python train.py --train_examples=36250 --cond_dropout=0.1 --attention=false --init="lecun_normal" --optimizer="muon" --nesterov=true --adamw_lr_other_params=0.0025 --grad_clip=1.0 --lr_schedule="wsd" --adamw_weight_decay_other_params=0.05
Rows from block 6, named by matrix and row number. Each number is 128 + 32 x the weight over its row's rms, rounded and kept within 0 to 255. All counts start at 0. Numbers have three digits each. After the name is the row's rms in percent of the matrix's.
# convs0: first 3x3 conv (model.decb.0.0.convs.0.weight, 64x128x3x3), inputs 96-103, a 3x3 kernel for each
convs0.0 101:130135127129143129132134133149153132139133128137129131126132133129150144137154146133143142113080124114095134121135124124149129123137136125121114126133116137142123126137131131145136136135137129131121133129122129120121
convs0.1 109:131135132132131132149147151116116112118122108140145135122123123123123122138141139112111109122143123134146134124122126123126132137145142129136132130132143146151155128123121130118127144146140117119120124124123140134136
convs0.2 162:125126122124126121126130117121113111123122112126126112123121122126130123128128127122123113124138109121132112130127132132132133132127131125124127126123124129124118123116115119135125121126123124127126117123129122117121
convs0.3 085:110110115112107120121116127129131135137139143129131134116118123113117118111112111140147136146147148135142145127128127130130128126128128129138131125135134128135133137137137138140143131134135131137122127135119120131124
convs0.4 082:133134131134135133132135136112115120105106116105105118124128127126133131125131133107107123115106123117112124145145139138141138140140135117117117120122123122121126123118116116120115120121118120119121123132122124130124
convs0.5 083:121128127127136131121127123113117111117123117103109105127128126127130130125128127107111106115119112103109102126127124129131129129130126124129126130138134127133129125127124125130128125131126123123120129131126126131130
convs0.6 100:124124156110110174106109137129131142129110137121118131123119136126127150128129141118135154111113170119129141105113119114120117104115127122130145123153158124137135114116131103117133110135143107075101078028115080067128
convs0.7 092:126120135127128143118121134140122127137123122131120122132118121141122117131121119135117130125127140122128138132128129130127135128128130134126128137128137130125134137126130132115121130124128140139132137133130131133132
convs0.8 081:143139146130139149131133143132126133131123130139134141115099109103086095114102109147140128155176143157171143135130132124122126123120120142134138136128140133129133136125130128108117128121121132123129127118126132129132
convs0.9 090:095089097085067079092084093129142127123123115125121113122136136131141144125125126136128133129118133126114115112115115115114119117115122129132132134130131127128132131129123130118107134123118126128125129130125126124120
convs0.10 115:120125128126132132135137132131122136149132123120122127128130142128127125132135125117105146144170116130145107135138131122134141132132134127133133117137139134132127142130128127116130126121120135138129113112133132134137
convs0.11 101:131126135141134131135127134129125130135135145137129136128127142124128148129128141127119126133116135129106130120119126119117127124121132124127139122124137118118129123126129121121131121116126130127134135135138135129133
convs0.12 103:130133129119124137119104111128118128130120133125122125125128133128124134127130135139129121142133142127119142122122114123124115127134138129153129121137121127120119135139140139143111142142129131122153131124177130125154
convs0.13 099:142143149142149152138149143136150148141156147132144141139139131141141134135143139147156152139144147134140144123113115122126122122128120138136138125126144130149148140142140135122131129128133133161146145158130142124121
convs0.14 107:136118124143131135161168162135131133137142127135144137132130137133133129128130135101125103133166082127131128139107136136123139143132123114117131125102135149138143125118133117141151124136127139144130125121117137132134
convs0.15 076:120121129120125127116128124130131116130134120123130118113116112109116112112117113131148139131146139128141133127126123123129123121127124133133130130129126126129126135133128131125127128127123132124123125126123121128126
convs0.16 095:127131134140141144139146144126135135129139138119131131137137131147145137146148142123121123124112129127122134129134134128130133125127131109118127118128131127137140129133136127138137125135139116118129114122130124136140
convs0.17 110:125136127107125129122129133128116112120117130135130127138117110153134120156132118134143134144135165129115163139137133144135126149134135115136139110124125120120118128126114138148133135129120131110113134133125123122121
convs0.18 072:121119126109105114118116125129129129124132130133140135144142138137135133139146145122117113114109125122121134130126126125117119124125121139135133134129132126129136127129123130129117127131120118119126118127122112116115
convs0.19 084:114109105124118110122119112122130125127131134127130131120122117123123119127123121130137126135133134133132127123123119126123120127124119127127122132131126130132129132138137139134135136135131125127126127129129131127126
convs0.20 102:143125122137125128136116117131117117135116117135113108144139134149145144145138133114090110117097108122106108135137135136137138139135134146135129143136132139127124131118120128103118133125123129117117130119122129123120
convs0.21 090:141134126142140137134124132153147160157141157140128141126136158128143183118125151126108090135098072128105093124121129128121132128126134136134135138140144132135142132132134136133125131136126133128138142133135134132134
convs0.22 105:124118126129129127134137132133121130134134142143155156137145135115120115110112118118108127123120142133134146131131125130126124136135133134129126130119117129115119137144140134123128137122131124126131116122128125127127
convs0.23 093:112102115113104116124111126135132139126121130125120139121114117121115110123114120127139135133140125133120131115112123111112119116113115123121124126127129132135136129124122121121124120127119119102105124114109130135129
convs0.24 082:119118114123125118117117117130129120129128116130128119120123123113112116117116121121118121125113120129125127125129129125127131123126129131132124133129130134131139124130123128126121131129125139137132139138128135135126
convs0.25 112:138136132142148124132126116154136127162141126149131125117116132121120136122116125132135130122131123116120104126129121127128119119117115123128140125131142126121125125121126136105122130110123131108114128106122123117125
convs0.26 090:133135132133139139132136138119123115126130124124127124123122120129129125129130126127136123134146132129135129131133132135138133135139134131130130130133128125125124129133125135143134135139130136141136140151144134139140
convs0.27 075:130124121134133127139134128129125130141132128138135128108101100105094097110101104151139141165150147162156143120124125127123125127123124127125118119117120123119122122120124119108119128120127122119124128117120131122121
convs0.28 146:117120121122133121117125125121116114127130116121123119127117121131133130127126129121123111124133114118124124131130125133134127128133130118120127122128128120126127123119124126128124124121130123124123126126125125129127
convs0.29 077:125117123123121135119123134125132124126130129130127125120128124114128137119128140132119134129116127129125123116123122120127123121123124123125120121128124121131130126129126117121132124125129121121116117120123119120123
convs0.30 108:147131114175135103157134117145129127149124134140116126148128126151127128143124127139123114170110120151091119145135134145137135144133131140114120147116116135120118140121122131122118136134129155156157173189158172175152
convs0.31 123:144138134143092132150115144121139145123147117107116114130126128135116120119124131175111148110106156112128134122115121128100140117126139142135101125089111119118132140144122123094134119150141130147129139116120133112134
convs0.32 096:120131109115130101123136123129140133125160155130139147131128114122121107121127125134109086130169171142128115144137131137129130135143144135123126135117120132129121126136143121132177117126155136141131124137124130153145
convs0.33 087:125122128114103120109098125133125127137128119134122121123121125129126124129132131149135130121133119112118110141138135137131137135131133129128130136141142142143143130136126141159141131138137128127125134126122139128130
convs0.34 107:136119122122121127120116124146130121146134130148137128146124119151127120146125123150130118141122124139133121137135130140135132139133131146132121139133127125123126139127115155128122144124121156134112172139119152131124
convs0.35 090:141151139151171156138152147100106107109107114114117119111118121120120126120123123141136123160157145140145132119114120133124124141148132149145131135125119116117120123138123136139124133140129130143160129185202119155165
convs0.36 114:140149145113118108122133114127135141105095114124127123128126131126135119139143135133143132161133100135122099126129137131151139132126140132143141117131132130118108123115127113159130106112126113109130126138143117132127
convs0.37 084:128128128134134135127126133120122124128131130127128129121123122123125126119123122115114117116115131116121128137137131140137131136134132130131127134137135126134133128125124135128130131130129136130125139131127131129128
convs0.38 091:115120124121135137128135131115118113105118122116132128125128119123126117121123117132147127124124117136134135131137129137143129130127118114120120122137127127139130110113109110116103113115104121121109125114099123111100
convs0.39 112:087052077103092090136186157136130130129124121127144137150158152134142140137145143122118130106101098108146113134137142136144145133135140125109125108086101122136124136130134131117137130116135137142125093076087109104114
convs0.40 123:109124133098138131102112131113107117106101128112109123147143141144136141147138138113105105104092109122123137129132132125132122129127132140141143140158143130142137125124125139108117137113130131119122124123125124127131
convs0.41 082:130130122123121118126126125124130122127131124122127124126133130133139136125133128136139130133140132125131126124123120123124120123125120125124120124121121125123122120125121126121118129130123131132122128129120125125120
convs0.42 112:140155142102108113099097107142153141124132119119135120146155147131135130135143136143169149118140117099115114148146150126134135131136130117117118099093108102096111148147152125128132116118119143163170135154148124121111
convs0.43 100:127130123127136123130135132123137135107121119120129134138156151120128129118114124118115115120128121147151145137139139132135136130134130142153144139141141132130134134143137132126132129124126128128129124120120123125130
convs0.44 106:123156142131166147118127118118116126137136139143133135110114119118121127118123122140148138145164142139138135137150145138152143135142136118129138128133136129123122126114128126100112126113117116116136120122146126128134
convs0.45 088:150161146154177156146156146123126124125131128126128124112117117110119116112114109142152136153164149143150137121121121122122122120117116123123119124129124116118118126129125133133128128125120124126120130139120127131119
convs0.46 092:116113110120114105117113108124128117133134118127130116118120116123127121122123118120130123129137122119132120123126120125127118126124114115115113117116114119116112120121114126129113125126109120122115124127117119121113
convs0.47 078:128129125132135130126129130133141143134151149119132139131146139138156142127138129117104111112111120111111117128128126126127127120121124122129120126130126126130127128127123115114124111111118126130133123129129120125122
convs0.48 084:141138142140124133141131140138142141145153146151158152117111120103096106111101114139156143154160131144147145122122128121120128126122125122118124119119121117118121106125122106186157117160138136136132126143127123127119
convs0.49 114:144128117185129079154127090113120136124121133116114132139137146140137152135133151112099140130104156122111144118122125110108122113118137133119139153107117145113111121131140124127141124129138094121141096138150124135130
convs0.50 087:138129136141129136137125133147134120137123118130122117151132111163135115145125121131134148111114152120128137147142136145137133143138132139128123138123122129121126146142135145129129141137130145140129146134123139132128
convs0.51 122:127133157139142165144140155144139119133145137129120119130137140125158155119129122106168120096178122121122117120138139135142127129122116120102150154173137140152132134145149122156149126157130157131130142109116147145132
convs0.52 077:123123120123121114113104109124122130123114121120103112145149136143147134130127126107099112100090106108088102124122120118119121120117122129125119127122123123119121131133131133129130127120125121122127117115117116107111
convs0.53 103:122122127126125128124116123135147144134142143142143144123125123123125129140146150127149142131132137140147144121119124121117122125117121132136128140147139140144143111120131114119122129132134115120129122134131127139137
convs0.54 102:110099111089091102108094101147142139140125138153142142122117113121111122130120117149134135127103133140132135123131124122134122125131121125120118114104134118109136123146133144132137153126146139136122146135110137112108
convs0.55 114:142133135131086130140115130112109116106101099113111111126120122122117109122127122128135141131133138129126140125120126122114128123117120133135134133134131138140123128115125116150116113141102130122122141123119138131133
convs0.56 094:133139127140145131126131119125134135126135135123129126117129126124131132117119120128137140125135138127135133131135134128130131127131130121133132120126126120125124122132133124129131126128126132128132128133134128133132
convs0.57 117:130119127126142110119122100128138131131148142136142139123129128120122125124110123131141134108107116137117135124120127128115123119121123118123116132125111103098124116126125143117120156084140131136143126136138131137141
convs0.58 092:179208190204250217187215197120120116121119117118112116125130129129134129138137132116115114126125112120109104118119118112116115114116117136140131136149134136143133144138140146143146141145149126130136123134139132142140
convs0.59 098:118154153114132162119139153103112145110110143112112144135143142135132120130133121095117118126145117126111126133134130125124125132134122139147136135146141131137139133121138115133129130143115124123130120127098125141112
convs0.60 118:125109125120100117121122128118113126130106137121131123119132124111113125110119112137121165135041115142188164128136120127128116127116127128117116131139114127140133120114120140147121123126144113130127118149148118117118
convs0.61 073:115119111126126117118121111124136120131134123118122110132144138143148147137142133107129115115117113097103099118127125124131127127131128121125123121122117124128120119124130125127130125129129125125120127127122125131127
convs0.62 094:113109114110101103111106109120128131121126129118122130116118119117117118118118121140148150142154154139144143125124122124124123121123123123123124122121122120121123118118121113111118116116119116116118114118116116119117
convs0.63 108:127135134118123127131130133128133137131137139153163159112119119117125125139151145131149142124129127132143141118116120115114118125126127127128126129133129134136136118110121125122124131137131124128135132145141139146142